{"dataset": "views of escape-time and Newton fractals", "encoder_norm_position": "pre", "encoder_bias": "all", "encoder_width": 192, "eps": 1e-10}
Rows from block 8 of the encoder, named by matrix and row number. Rows with one number belong to one attention dimension. Each number is 128 + 32 x the weight over its row's rms, rounded and kept within 0 to 255. All counts start at 0. Numbers have three digits each. After the name is the row's rms in percent of the matrix's.
# q: attention query (encoder.blocks.8.attn.q.weight, 192x192), inputs 0-191
# k: attention key (encoder.blocks.8.attn.k.weight, 192x192), inputs 0-191
q.90 076:086125127113155129105172107108142125108127122076137160063093126141163091150091134083126092114129130143144044098193071117089141179146125182119157195112149083104115178156107085135111145126165217113104092145175122090174131141090103152110121116107141147115155143141143072132131145080116113100116150067111163047104102119158141201163062134119132123096148074095109071056088141143093140158089096135117150074142181153068125125151130154122066142120122071153087127100169136124101133139155109116167128092133134143083148124090124071135125131172183152121138187133116089136087144109204141104
k.90 066:079149122130109104069128082096112096154132172139131144148113089167129128098134088121120108148134133088164045103224131148111066129197105157116140173139100106127123143139151141139154162074120155119144120123140105141136128114121184118161112162112125147095109119177130117110080038133151122099101071103085174085109161123170123125116149068159091147087109086103178088089066169156116171157137144151138151063131198109048142147168158138142091159110059077146090124116185145119067126122116082099131060090125157149115145104083122153144161098126166141180137159120124141179116184092160150132
q.91 099:124111162104117074086169140106131131116161110095123180081118140161133099148078135070134103118191129161140050134169060126071150212109116166135151178115125082152128198116140095121088155145132229089095095153158101093119127112165112121126063137094107156102142103161155087097084124084121133094104102119111156081077096073144146201130091140159122146116136077095113092057110141108068142158108095166131142146141179185090122122169140146124111134125097075142103104134167145141078152157128137128119119103146155108104116152114135118157118068190153145152170163098134087142078115107181164113
k.91 084:064118102117166103097138101101150111141156167125137167144143151168108105133084094107086095143143107097170020118212078132109135153132107143128124162114133073155145148117152112131144159076160134122100127158144090143153138138122194106122096132088071126110117107176154098119075011103138126120093085101107199101093116109150130110159127087151076117107103105115139088092099143208107149169130128145162148097147163123073167136160198173129065144106074059143092095136161135113090129170100135127133069104117129117105096086117099152145151099155148156193156151101135149174132156098160158116
q.92 135:158187102150109189166069122159136098125068099135108109143139149106118164124202161137154122119041153093148175107115178120211137062141109089100149136128156184089077082122129135133162104124113086155164197059130140136146132138061145125133206124153134103166096133064096136135134171201144141138161167099168090203204152133112110128101129166114155109148111146144138129167125114131198113102137177087144105148120076078175106103096100106134168116144139191133148132080109073111135101085127128101136120136146148139179126130140108122091141164123109107112130175161160146135138145169097117158
k.92 114:154137119195080190174060123144136124126082094113131078133125113119131144118177179119147146127092209166105158124079146143196109089102121108082139101145138158099105096142124101128131078151123119140195194103123146128092110114093076134143167112169153100118139143081118120182186184190125143115185153156129091219208125145122126140121148157119176112136147124087147165164171122096193137080159105095093111137118094103157103119089063098135161129150156158095125171089099139092160130085182119168152166171131155152200161167121092118123134172130151127101117148161109111108128147181113103117
q.93 119:173168096167105196167079116145146113096070091129102140133147154129104130137188132116176090096059152078165172114132135113192150103131124105079144168144153177125084092092141137158153095143127094169173204055138136121147140118077134122118194124172105138143085093084116134140134183201147156119140166105154085213199137111133116162140120177126158126145090166159119123157136109113178120111136174097152126164147064119186109088088101138128144132142135175145149102086116057121108124131099152097096119131153148114188121149161077139096155128150124087145126192116194143131121145173093124156
k.93 100:140135086201086189160051126143163125096077081100112094113121135146105134148168157116136126133067184153123133094118125119211131086089112115084145114139158137124122104121133106139152090124141139144200213110146116142104123109064089124112164080141113113114132114090134111172169181212161136105192138139119111231223091146137128142158145144097160100150141124086141148157157132120202146102175117084125111150139085117134124109106085130141139158137158148126108149083109115063143145117171137161140142156136129149203128183144038125139154160163163136128117156154137139119119151181110121118
q.94 118:102093165098132093106174159077124143096187102104131210044135121157111152136093127110144127095188134174106067136180088141080109188125135194146132154126140094161113149134124083150092141140103199074090080155143097104142125113158158126112046137109101132121144100168157105103086125085151162085102106086108188076087088082100149202158087157161121152110143068082109116081135115100086154155132094182102139159146194169094153137167153155109133154119103084145157099136169160123091137136131104111129104118136154129087098171095122100120140079187156131138155144116117092138105123126190150142
k.94 099:053088094099154104125135154114151094130142170120147210096152151158119112111091078162103106104142085079146059144221088125109168148152094182165133154102130055164126152118176120140138143096147156115068110183123095148146110139126200107097109135085081130101136104164177101113090035092145141109094110098088181097097121122161118122166127113129087118134106095105116096109116110201100164143105154162147126114131185133078163139148187175141095129089093061158094107140173138090103153165099117105116136102098124103097075062124138137145139099147136150187170127127133116161144151108171147114
q.95 089:121100139169133088080100109104118126122116125094141156107065143106127090121139108093136147075135156113140130157138114104119115157104145130110159124181105179123138126136093115046086139062100207091082141123164142086120152102128078092125126126092097175076148095117103135142096120175123119150140094155134102196164122111115171183128072102068172154091146084103125120116111117136124114176119128124126132146088195164096098153143144186145150110208116139120124088119190088152078088099108146128131079061105151131164104169108151127201054124171134108107197142160163078138074083100176180092
k.95 068:115141164180146138104103097155096123117125154111157161131093196127088151080120116088077137182093126129140086165184110093153113130095175123142142148166145101091107117066122115107124140088093165094053187179089128109128106165118158115081108089088120107090129102124125128175174108166094174148129111139171144170184137131122095147154045095122110129116124103151124083141159090088161120165140082158182143132114180182128081142114201164064135095117141072116139082155131122153143119165124178190123140118109192106152079126139168142108066141143131118155204144150155175195133142120135184158
q.96 096:109124127161154107160142080142112161110157148156083116139105109101137111107129146144083152109134119131081153210120170109103111134123082097109154101149091204119156086082175096101108159160124121127130125122142138127112159089161117107137108105139185107174149137082152145172167084103104159161146132228130139107104096130118141087134137143093168110109084128148150211175166118059139119090147092120133140141135127110170095063105087135073135065162144080088099178154091130142165103101125061159128173106101094119142117161150100145052035131079126093104095101114142078102158068096102064152
k.96 078:083084129076099116149186137122125142109134090142149137082098118133131102075106093093145130103168146056114172151096158116112157165174126130142129137189067116127168091093140130129096098137124138117102079135125142086170155151150177092101110124153120183135143109149097140045101118091123215185112110135181077082085080178143113112145135203095151116167133155159186124186127052110058116115144175149171104144165082101151131084116085154157175130167112071126155043155116128128125099095092105084114121111090149162079152146150140093108100087135101109147136094114130173091129123096128117148
q.97 084:086112095170139164133084110165111078124096150092120162070053118128126097067155118074104160139085134117105144154132128088142131114164135093124152131139109198108170064098121134057123107111137120090128159068144102110130131145125128070100135067183106131144116165057130096121157121152123165159160117150185144145147141175106146144106117068108180123150108157131130170178170064109186135138146100123185118123144128058116096101064118158107132155181160053118154132151094117170158096092110075134086147091068135135149130127140180109125048169091151066075120095173115121121118116110117116106
k.97 070:129130073130100117208153130104156069105141126142171121103199102110116124130092129139187139104167177085119131139162101138108119151107105089092097105077098140199142184087151124121067180133142179144142130198157137155138153185158104144112093189159158101159131096100222110115071120151124104112100130145075182133143107149167146124204136129098076086176143118132156177165165189107115166120135113172127115128124104140062152131117133080110139151134108079126136157203116142133161145124088092092094095090090138129123106108158085114137183121119176117211110085147129094104147111132089142123
q.98 086:081103107133130139093123175118158099062118136136137157124132113180099168081130064101136139092119125109132132074172100166130111152165143162115113126114119116109112092160116156124134130105122124137113122142108100096113120172090115074088124122075032194100110082162138113123107138136136128133145085066145139131145171132115169144136059177106100103212138097139184097121144124171123135118132144171167158080143131129106143160144134193186106175111104083171116102124159098078076132138143187111128058176060118180168071117159135098176171099166157090169184104128101190155105194162135165109
k.98 066:066069086151110152152096090093145082110107152120127148071100113137075163094168108148133120131104144150135118090160093095152111154133106175141156080125069123079162075168087147122135127046130121100124164117124112109138172143108139104084154070100069068078120110124153067148147151155126090135169166107110174165158147134058184134099071115082133101129141060082136142128121115142173153128128094135116151103133143113100111168122133153173116186132132028129054157097168122096107099115212138173108182106065079134138119122156113132128115141150175076077130104148122105116117095131156110116
q.99 090:113125115142120196121101176128130106107087128121114134103170155186098099105141137089146109138094144175156092052124125154167161076123132121149151143107165109109124094145081159115181113075150121087170172065152061137135109154094117091093148098124109144104081139114099120107119133172148071084167107039162177155161159122121111183144099113146106140193097128108085088092155118162171111128173160126142145097140102098130171124136120122147099214081121074206147158089097095115100148134108178123123083192141137152157121120142139106212207146167163117121163122151142141135093170156105178121
k.99 078:112121118190130133152080114108173096158106152089152135143153121104144161197154144150140138094120140095110103137146088123121108128068156105171128057041127180104112119182109123112112146053144103120120171142144149143153119076106051167140122134114118071080137086147138120181136127157073054107173146128101126187173194109113184121165113062117154104092150051080079137097115157172166168146083115152071141068092149134101120214135133134123131096095142136102066154134156152110143152108153176185148137160100140107178077133116132127133133157118177117101136151159111150113112117145123103103
q.100 111:133154126098112167086104181117150101125095080115149134105165125179139135140136119088174105146108151147173093072133104160172150107147142175150149181124184049146103171151082151165165107098130146107134147098137094128156092159083148134110151143120091145092101136156090100092080179160156083095124123013140157164159140119150094191132107123162093146163159139118083062090098148176133117160144169136131116116117124113131166142158146131161111191080100153195148087079135111142105144160104183075137101179171153143146105105111125111190197130183123167140148162162132148174082165149139189121
k.100 100:166161141187129153121063132136141099135109160112149125180155158130126162183159170153120117153087133178122074108146107161140107089080138119108135082035178130122098175172116108136138154117161118127153183117144137162106081101111084180138141166113133051113137134125140109207151125165111069063151131143072154182162160085147142131149120084167106121096129116099071094070113198142178170128099111124083137104087187135123110190153164084111091131071150190128077172100127143126132186137163155162164133184137146092170096106112121137154154178111151169131159170155110109145138142144135144117
q.101 104:190186157072129087114159116143104157197150103135126104174154145107146175174138204159146121150157105165130131168094138118106125110098114150101140154094146128175083181148103150175137140162094131117121094155121135149130081093159128210182127187140141068144139145128106133110111140113127101115101148129109077113101136121152062141105161160192089166110167152172108101113089166113087121148097171124106097163070167110160105114152129087093156094108136255125157094113128147161134151154123127117135191150189159142098126089094161142156117096116041185134157164135119083127101117143124122135
k.101 088:204184187112135134079113157165063163144137119152115123199122153130139135125138189115126095157135126201138140121106162158123110075145122125098147165120181120140066178157119136154146121206133101140149131114104128149116077123149127179145117187129174161156118190106065164135122123135152146103089088140124128126087137088169073142086159139205129196105117188159128102079103180064133104120117155117098120160113148088155135107148153071094134128099116223151159149105109116192109141135114110109139140162224165142120170103079146108111146124106079174139129173115122112162099149109112140141
q.102 087:128134144093100152132139197081147134106127082137119117130178139180117102150132125132162102133144145157181103063114135161135159139110138180173120135124159055132128142157113171160171115111137117092133098157107102139168114173122101155119115162078098169092093131152128143073072159123162080103141126052153147137158105094125102172171139139154117149182135138138094092058110124154100115150138157128102160132123085136128184156160130106181130181091111149212122119098115080120079168155092181112130083199190128152134115144136154081198217093188142160160163137119151174135114163188130193144
k.102 080:132108146180150140107084105105135139163118161115132124151131150126126141186147125146108120149084094171122090100139105153124115110070158141175116066075129148074098121217113127117157140094134099133131164107155122148122103059102073173138144126097131069077133131167117104198159103151098082092161124131103106159164169090088181120116106047149134130059123095064055125055110145159170155155092083102078161096102169158125123179151167140139094123072136167115059174098144153097095159124183193181157144173149108101152109107107162136154125152119140158100141160139085143137120111147162128098
q.103 114:137141147136154087144136067166111151172149170129140120169084120058154150125139157171090171112145096117068154206117129084090105142120124094102103096136098185110126133105147106111083165157134127158109111138133185113102136080156120154169116145153158101147192142109150133154176095095097171164122152207114073088097122134125170080110141124106143113058132135121137180165134130116149149108087081117137103144109162133127083113124116119092138036156145144031130155174137173120168111093134080169141169079101119097106137116089132178065067139059104133107107124127100099104182095097133056112
k.103 105:145122141085101116123176137133093160096164083169112120114118112131136114072114106110152135117159152111145180156110169105128134143192114140096144195222112120157149111072147138125116101177094162131127099137101128101138157153168173076117114129159142183162111139111102185065105136097166171164111119134166136089078097158149081132089162184120121148158116175199196147166160096092093047132169165153167120158175074110149143066101071129137180128182120105150200091140105096168135071118082083081105097088145142180081144148129110128102150090145092103134107106100154130122114125118095129148
q.104 102:102089089195158198145112140136128089071118173134112142099095142147094093091127102095080141103085131126090129121143126125137144123161137078093138117135133159099146055083138119091135148125172138122147187056173092144110153129117136060086156046144125145126118122094154132178186080134126119152177125164118161133139126135108146108125090120108138101158076113113165167167194098089202147084160112123167144104169096095158128097104134150107077163143173012138093174143094126088134113116142104173121109105051097120150123140176099130059093179106172075131114081129145103116139139107126114137
k.104 103:042077081128124133153149102129177101117104110103149148078113082096136136102110071128151156069130153011108133168142115103149131178147144116159118096158068139109154087066146121112091086071115123117095107141115159100174166164110125079107133095144077150114147082138158091110117131144107172173140140129161102138147130199119163108153090137057165081165143088124156160199143068176109144114126144142169115077142095130117111134101102185165145121174136037102129092166142126100164087097139135144112135099029127134137109142143125106116098128128151078101120091163131151094156115107137096106
q.105 102:117077130092137055144215080107120144117182155120148116133115094068109110142109110173126153120164101071117168160136117096085125215098145137142073110158066156130153125089163132115092137163143122146073066180135181135126179126154112123139098157116143124152150096138177169128117132079082192164107141205110092091095082158111168056161139109091152094104137139167149160158134105106073138104074089123126179138143131204104118107115127185107141086165144113074100122173119155129135122114126135124117125088114119123077137159151128120054089088103103092170084100106134175117167105102150118158
k.105 077:107098120094163127084179140129114171093152132148096159092083120148125089058095067115094120156137053153133151110118127131096182165149137139130113163200110073115165112113153145144155135196149140123099075122135118141067132177139190075079145077115108208132125159125134141079127154073166161142113134110173142053084080147108104132129115161112115137151097173151132090136129056105097089126171167118188157158184094141137138057116164181146100165141132090160114069139121108166113148175134154097081102116142064117068153150166129135109116100123086108145109081109142139149142126078146164135
q.106 105:110118097109126132076147161127138089090129149146160171125158103163103132142097054089133111115114115090144085039199070162132127167149156142075111126105135085123093172128097136162118143080157183167115113112127117106164128161083165100057129130087099148150120068167170106144118145115131089116116106092102158111119173121151122135151077156144098109150145084110172092102133149153128165105091180164143124100127144162099133146157176172127077179099126060165061093122166138101099159179132157114141049135079110137110083119138047135116114127139181119186152153105151162185136209143152162117
k.106 094:078073112148134147099098122136131113123119145096129168091049150149109119093140078107107104157076118152142116091174100129153134119165157121176145084121109105043139089166065137081150100052149099103083156102083128097158117142081172058083166059107080120121130122126092090165157155159105147146170165087164127155159156123046161138110086126094168114137117086124090117135108079170158137149128099123151142093122161125128080126123138179149093163142166105125109131099131112134135089124203132174113175120069105091150117146163146139141033155112138069050165120170124144137130099103150134104
q.107 096:087071146085110101141184123032146181063145089162103102104114117148135087108097146137170105151184149148168160125077152117118139191137141192204115157183109123123185113136145143132133101130122118062139100164114109131133140142142109116094101145084142145121092148133104176046091156126139125139113114097177108134127087128080132157140157158131156138174109146181156136136133112115050066155174173133088181144149090113132161108092094135161160143127100158148122108115101092145102130132153125101122129183177141193114152177173164072160148053183101112134133091097127174096082093170110143163
k.107 085:091105140113169143108120139090137117143129176115123142152137141120121112157116150179101135174121069192083097083127092170107129134081135146174112091093123120119132136207150134187179179148179110127129112106170144176054086072123111182111111146087133103095136159144159092141154095117121099086157122136100133098116111097115141100140122068172111150114137123064089127065099158127136170125101127094066140141110167112129177193153205134122071162024112141151046124111139172112111227152159164140128119181132072104128128097118158125149120124091121162171118088105078116113133158136146146122
q.108 092:147173146196142193131049123192125116163090141117095121136116172125150162133173191112076128109067135166085115156113170142157122040158100082109194133109181155105087100134110125109153143111135144109180186062128103112104091077101138139139152078181166108114139162088107106179179095147135086107176141118117132142144168109132109150069130142140137154114111131087107118139140141119242133132168111111146053138133135075166132126136115087105134132158135140097158166110113116115148114109133111184120166114151113116172126100106126156166098205114126147072150147169128046112127121119125076113
k.108 075:136171125134079106186120117137132114118125070130138096117153097089156147152149156128205154081141232042126153200099162078147085119122116118094143141135114208160105120057138104128060095125091147110137139158110149111178162100130103144168110171186160107111130085125108135117085146159123112158106117148112104161136127144165122123121154142099138131114156113135156189156131166129136106108124130153106077119104099121118103144122035094138221059177118127075188128155131119111163077064073107113167113095140192161150117135088089117119172119158140134143117150134146099105111131151081074135
q.109 088:143168139159181133149109090201118119174142151122120116169101139084142141121154155145066156110112109137075112208103135118142108088123121068083144082105117187105093115134151105119117167152153140162144137086132171126107136074157119137147138110175178119157172120082140120191202064117120127135163141193095123101102119122125129084114107139110140107063124113110121164139148144105185176095114071116106094136114150119159069123128118087067116061131155115078107182148137172111142102109122089208125170075108125113112117128099107196070067169052126134106119143131123071120173107100120061125
k.109 092:124124148087091114142159138139107144117124065163112118099104105126149108088122097091159144082146174056143174174103188089134118152201128136113153185202106139142153099068120127116093083106098154116124113138089132086178164141141150101137124126160132170139132110127088173072101136120133153183109120127199108110118121153133119131101150177084149128140133150179188159179139080113102083132151156151194110117169089126131117092098046127165197096215097095111199078135120100144128020089101080096116132084111150180109130136117132109114127093147110112096123113124170142109114092116102104136
q.110 101:114135120122086163120123185069149138108098069137083099106113128175126090132115141101170095142123167167186125070092138146155144126126140163177147163144166088129136124152115153132168101100119123076156145128131089129133123155112108124100140123109131177086081160153082144062078154159164091100132119036165156160171126108118097200147154130123133154185118151141097111086121130139129080163166169123100171091141080101132179138119107125167140194107096140213146124096109084166100121125144161095121121200180154163146141157149139057215197103193120141102161132130160139132074122160119177127
k.110 098:129134135168147130134085110114164114160116163105135118166154144105151144201153168166117135148106105167099069101135089159127119102062128121147105078053137141108101160189132116171157156128171117137153146112179132165104112065115080201143122157099123075086140124151148079178141111136109079086153130135074131155146149099140157111146122074159116125074148097059065130077101189143150188120086104100051136108073174144108135195145163119120088139042136168124053166105141161089120200133146172163147124184136112088151121105109136141142141143112163170153120148125098124129149145149159135117
q.111 105:162128152093116095109152127077166206163145072139105082162130145106165143205118187198145087137153107145157129122044135132120142124089113197177128151159135101155130152139141153146160133148116117105140088210142122157117098102141092203167127165106128115076111145161111165075110144127126113114107119094095059115139097104141100127145177152144108144118141173147095097095088148142058095174096167108076141134135142145134151140127082122174161119112109214146130110096141138144122125151153166108136186175202142167118170104124164105187204084157062188128145125102111137110096118132142135135
k.111 082:154151152135136144105113117111087188156135118134061114157141151140144126162153197150137115130124078181098119100084146119116124090117115149141122155143146141128097129178160128184175123189128082125162134103179102177062109024112101189160132138124151146105119193125098142146149150110160109074140133131083107124113129082143108131106173113176121184060115162087101090073078131092123111140108151081065128163121143114187181151153147115110114123061123234139108112069137139125089167143147142108134132161223116118121145106082141131121166111124084195157090170096111098127100125136144129148
q.112 078:152076190075137064161144134141072187197160142134135081150122079101164139141137109131102164116123108143092108182062145121091140137112132118115078082129151142139086087163113155075125121063117120148129086123135174149129130143124106137171146088139130094147154187140102145077120110076141062155096134139151065051107175167085130114105103139097131150104181153132153162144119106162075087171108144108153081095087129152119114074163074140135138109149111162087186125146182134142146133094173118143142163091107131145079147088053147142168132113099110112074157162180143067077146127110163098082
k.112 091:089115114133072204153087147133147125142075120114097093151148096117119206099155216151125134115127164131115155108118156118142138105141100143121160140115077164140111087137195142164164081200098107145201145096145103127107080090116145119126131137124131117141115149090107109147172113151172176123210124126131109149155121125129086145082173208174162131143122118057149116180150131105173115082132189117100092190119078050203170147111076083123157113104130179106133112087103167084162142108145112129133146147137123123156167130148107117100165130100081087134121101117085130095085142200094096132
q.113 073:082182107074075145131135138129168089142165118142133147104135193121113159117112171176168108090170138066116167154111129132151127125149090104147125156163056163116176120092195097183157063211151094116111112130111131121118140098158149123106126190182156155127105084128153129111102197092140214135141140161081107112097112130202117111142190114159138098136096166128076129116097089100111169072066154114096139157185102079118161162097188119114140139092123124140110111121108132152096091135095123065083155095164140120087145133137135137084101154132112181132080076075095124110170136097122115135
k.113 099:164139145128185079078165129127081167166179116180136158131123113128140041184136064087158121151143126061149133132138133122100127172163180101106071141175132115118148148126050150126085145086181125129084118095142167136149201126123084176164123132167186183121096134169104143108098140101118111135068144165105153111098157119144143101135107023118132151128148145175113166079073114124085147183110087131157149086156139182088085108139142161125100160164108109158105146157165085152080119093100136121120058113122116122101171180117140173127127107164143147142082137113172122129119089070155138128
q.114 083:146118100129152104104151131146141132122188136144157061162147134115120105132132076124095126125155114104070103120150116119105123135154167132121098093106072086115142132125131173092134134142140187191135086170103083124080111175156097172076111090100122146122123122142136065147171098094062121132113152165106052096081131133096164175137073127080127140126100127109133102154180071079112182169122132134139181103142132156139108108142186144143131147174159102126100192158118119147109168144210109165106165141119097153078096100184206166171092172116093061196169104131138173181131103111057118126
k.114 091:108136153090094170169097159157147115096104138097124057126166148139113191083136248157084126125128138199106154134071139130159116082098083151142183130077118173172099139138207093112139117189092134113189128147132108132110053142155163124104124113123119072132139152086129131121158120135124130110188087094151102129150088127140090137129150240164118108150110122081133102152177168118143107078160141150116093151104139061176190125136091064109151092089143155100135122102104147139154136164156115132165167152136116167156109096130116100147156145089088122145173113135097126113105167175081120137
q.115 074:083165151085100138118129154147123116183162148136109131104123212106149196114121117164169097078147136069107202161089135134143112124135086114147102138167077173128135134080153144188163067201141119119114119126128128122130164076157122124141110203207124163143123101146152158144140186100108174134139139158095081091109151132235127111132153086130097116140109176120101081125101112103101168104079179144113131143212128076140145167129178155114132167095139121119112087142145140169106110149094082099084155109125126141075126086122127112127162146145109156133074104070093100144173158081102094174
k.115 096:173133128116185069065166125136097176178176118175132155141117098118148059160151062075162136162141106061145135128142149129107114151172178119099104144182118115122143146126064155138089146084184119125098116092148139113153193118132067170165126133180192185115099137188102128114114137105099094136074146171108149109088169122142148099148113025119133157118129139177139134082064120124102139164126081134151168081145139169088078129139151164107111150156101105160118133140154079133080104094079118135109060104126125143089180173116150174131125099160134150139105123108168120143115074075163140120
q.116 106:074132113078056156145117129135135116137091136110135182114137138128146128097145156139226135103086187116146165175099125167184124118110099085173114128179133187107114103114135098160118053152139072126114139078111175116162132142112136084141160185187157153141147099126102151101072237124175198115118157114113145114142147153186118106150173101130186095143131148131080130140088083180112114093084099116128092134136090092108134111061131116127153120127090131116144117117153139161152124096097133031127117089130180099088124136089093123066128159129127172064078136128099113122169152126161108111
k.116 126:170145127134177077068158112132096163166175115170136172140096106109153065173129050070150128155135139058147124120147133126102147165174172103095074147171136105100140143113056150127089134063180133149078125098126173114152207126118083155169135131165178183134127115189109146113101116106094107140062155155119150104102162145136156094137116033100147141113142132174134162086082106130104136167113096110170163081152132184071079113133146164131109159170122104149116138157164097152091111082100134123115064106132125137125166165112147167131112112165161153124086142124169129131132077064163137117
q.117 094:096151110159098192105069134121137093090074151073148193076137167168085139107148155090171107157090134170158122116163100157141157092102102120151167158110165124134122163118126100188145122154126129099105198112146143125171094126087124078110157179123091131136138099114136151158113166179146192101138117065114233186188094090157101125164131086166128102142118107117090118091112180156162117064145097130096120158112126074149162155116144110120116120076116093154110104087110135092145131197079168089129094114135148114162118169133051089094135163142180169108113145091109158131140138165173170161
k.117 099:149136126141187067090161107128110132136175148144160173128120143113135055163122034094152097129130102075162101137162092129108146166137157102112074133163170085127130169106049131113085174050171132123050115136127148121169185149115114134148120120140143163129120101166133144116095134097098107141057154150120153102104155137131152126146092030085097129112139141184112140084092097147093144193116089116167176069153139194041072126134175182134103153160135082146124131157158087165095134132103136134109096102119118118098119145105154154156096118144162158124128147126164143158156108067169158121
q.118 087:185117160154188078118170142115120176130194127168144057177129111108125115160127088119058127114147085123110099078141143107077109138145150157079089104086118090121124121164113184070134200093136183139157102173142091145107133140155116167115091075079113106117097156156121138103168063107097039144116110173148082121107139122062144153087056154101097166114113126146158126135156131076104145188134140153144135118115163177164121112186130143142124144152152140128148157161109106117086140121205110192126138154115085148138128107132200157175128090119109084157207127138169132139098109127085121136
k.118 113:091123134128081172186094149131156110099087134087106089125155145150111196092129220183094115116115130196106139140107130133161123084086081151144195111068106162155116101138210109119161105192082126116186134154118091139106070128137173108106127115090093060127140144076131119130161127152150151115198099100143103140150100118134097148118158229162115101157126119077126097178186157126142107082149161143095089184097120071184178136135095071132141101088140158121129128114101170113176144167153121131151182151138132126144105086143111097121142144095095102135148115127074123118119163176084123138
q.119 079:165114121169202096152124104099136160086133095165113081160105057141135080142122075108071159162156095137126097077155136095068109163144161156077109127111165088145159120151109126080118206099094130139122118172168101109110159159117132132118120076092109096098109123142115124085144055156122080146103108146142149150134103138011141164090084175102117140119153068160173170177148162114120113189171136106119131145104127186133123088140079125155128094175135130130155155134124086083142137125162114201155128180134095134182112150139149174139095073131147071163186134158159156130076100153119133114
k.119 106:095116119113067180190099133116171092091076143087122092112144150141111197084121195187090128109117139198104128144108126128154114105094089154158187109084112152148122095135206113124165123189077122113177145160120104142098060133131169107091137121083075073130138121088146118143154126167160161116184103092139113148165090120109099159116148223149121103142116119073132112179184155127170108079133165142092098182118128082180176138110095100127151099107149140105143133112109180103178140169165123130133194146133119120158091090149095096123135153098108093124162111133077124114124186194104117135
q.120 077:073151088103070163145113112141138077148084130096127178079143152134137155105134184149206142118102136092137171159115121150167120117128122108169149155190112183147128108100175081180134060159113088126112141091117150091145124094114121105141136188197178177128138079075128105138087214146170220124163143123117152148147103140223122098153185108144170092114138152117105131133102102135140118076113123104113109150157119088120124145078121134112140113122121136113125095113136160170150108133051143052104112082143160106122138127133079098071137163114144178090036122099109083117130140107154109121
k.120 113:156136122136188076077161111122088155152167121165133181140098107120139055170119041078164133149129118051148125124158146122108131177170163105104071144176128099105127138118040150140089143055176126138085114099119167116157211128133095155151119134160167189136116116186111145122099140103101110140064157154114143111106160128135158113135109028103131154114148134168134153075081106131106142186124091119149154082139131195067081123135158164127118157166106099152115142149151083154081109091104130133109070109123124126105161170113159158129111110165165146117102135127182139142140088073172126123
q.121 072:075157089095071169095139157120135113137136125122123144092150186145102159112101162149184095100126147092109186170107131149152108124119097086189161138159093156103143115078168109170140069206141104120113132113124101126096146112165130120109111216157159175142105090123126089128109204121122218108162142168071107112099130106180110120161170093132144125122091181118054118135117063112115160073059116111108150162180141059153140168085183155086134135088127118134132116140099134156110138119110120075095176088133141100090130108155097133050107150154102162105087089060103110135142141128124112142
k.121 102:172141130135186066071167124132096159166182120172133162132122116124144047166126050083151133144134129066136117139135133121101132152158158102103071136179136118120134152124048140124087126075185130132078105092128163133139192126127071161161122135174181169128127140195108151110103133101098087140055129167119148104097151134147147097133117024109116155110141139180134157076078110142094139168113089120162158087143131182081076119138151162107109146158107110146118130162145081147069114092101141128114066089136133144105174176119150171136125105169152162121091129123181129133132075065153150130
q.122 088:072143096097077185108094102145148096121061132081140184073116156150115136112134161129199125149085156144165133149134118134180156105121080145164157151148145135154125148100112079185128085120134117127136164107136171127174108115092112072148178156174129117123149096086146154149101211145166171112152149081122173157152099129218112093170152094148153120143144113089073114130074172191151132095140122151133083121122103086110140159091125129140127130084108118148087101077140167115151099136051161048153111105129169103131121141102064081133157174157166191074088141105097103110147158134182126121
k.122 118:160141112153181078073162105128096152168169125172140170146102111128150047156125037080163124138128116067151117115145114120102139164156171107093069141176142096111148150112044148136085148052176137134068121105130151120159199131116089146161138129151170177127110114181122145131094133110102102145051147152120153111095168136134161116139100025103135141113139124175130143082076109145101140191106094106151159077159135182062075127134163170132107164162113097154120129143165090142078123101106145126111073108133121134106143168117148156144125105164168157122103142129169144152135085079166150116
q.123 075:075178082140091191108109107133151076088083129085129171102147168171124154103119143128155116126103134109165125107151094116156127114142127126166158171148124135123172169095145093210110098175129112126132177108138137091132115107121128092123147174168130156146127056084152137155132171160119202111145123120111184182145093112215140091176189085156146100127077130136098094112116165129160135064132154132085159154150113081129153171079160129101114131087138072133067095094114135143118123142038131100109108128153134087171129143157057103103130153153178167155036128062119157152148121136128153166
k.123 095:161131139141168068074165108112094139139185131155152159118105129125136043158107027095157116143125110083153115127160118143113132166142166104094078119168150087119145153111046130119106167056166150131054116129133160120167183144130093146150126123155151164128104104165127139127096128099101093146051139168108164113096153131131163101135090025085111138121133126205112143076092116143081141184121080114154163077161147200061069112134169176142111167155115097141122139165153087151094127117102152122124089096118129133100133148116149154156097119166166156136116132136156134152149099070175141118
q.124 081:080165097087076179108111134164134085139104125093126195079118168133100168116131158126204111127090169099124165132140113129160139109141106128172130154175100179119131123097135087196137058180152097121141136089133134120143130090136121110149121201192140166130130114100134124142085235128142214104144140118083134118149138120241115117170161086158157112128126166114100134119072123142125160069115133119123111137177131059115148170096153113096140172113119118137125093092136138161133131132071123057074147094137158097103143130133076107072130169158135174089074113097087100146140167114146126127
k.124 117:162130126136188078058168111142091160159166114167134173129104116128137062159133056070150131147127123070145114121150128127099132150168179102105073140174153108110146165113057154130098148064181130135075110101129156112153210124119077152160122130151171185135118136180112142122100128102092102141054149162124139115100160130141152101144105023113127140116136129180120149070065108136107153182111094114159163079145141199065076114138147170120110154169119100146119131156155092160080118088105127137113066102125127127110166170114149166131113106168158154116105142121180123141136089069152138135
q.125 105:116189156105105127145140113120136130165151119132063112134070141092165148165104146165157123092178146103129179143073175131137103127151081114107097141205108197114181103109169111192144102170132099093163127109160158108130169043135130125178093199186150127150123133135124179104123153119162174157119094169117100112119092116196130080097213128111142117133135182151165187124075132114102139120121171144104111168182101080116125142124085100130143119138117145124154100131126141146118057101077057113101125064134129120121181127105127171105153096141125169131058103102075071090137118092139100137
k.125 097:142130117138172106057156103114081167153156111164123181125111082148136075166147051102178151167132128051125131122163123117097122179179180119103093152196106114110161088148065157158103109082173104141096130069147158128132187111117088156161127155158190164097101127187095134126119165126130128122093162165102164118108167113138159100123102047132159159129145147162130175096059097127110132161110076111130157114145123164115083110126106175114100159152093092154114138153128104143119129089078121113087048091096098112128202173125115178073117113170128111125071114121163111131128095075161109107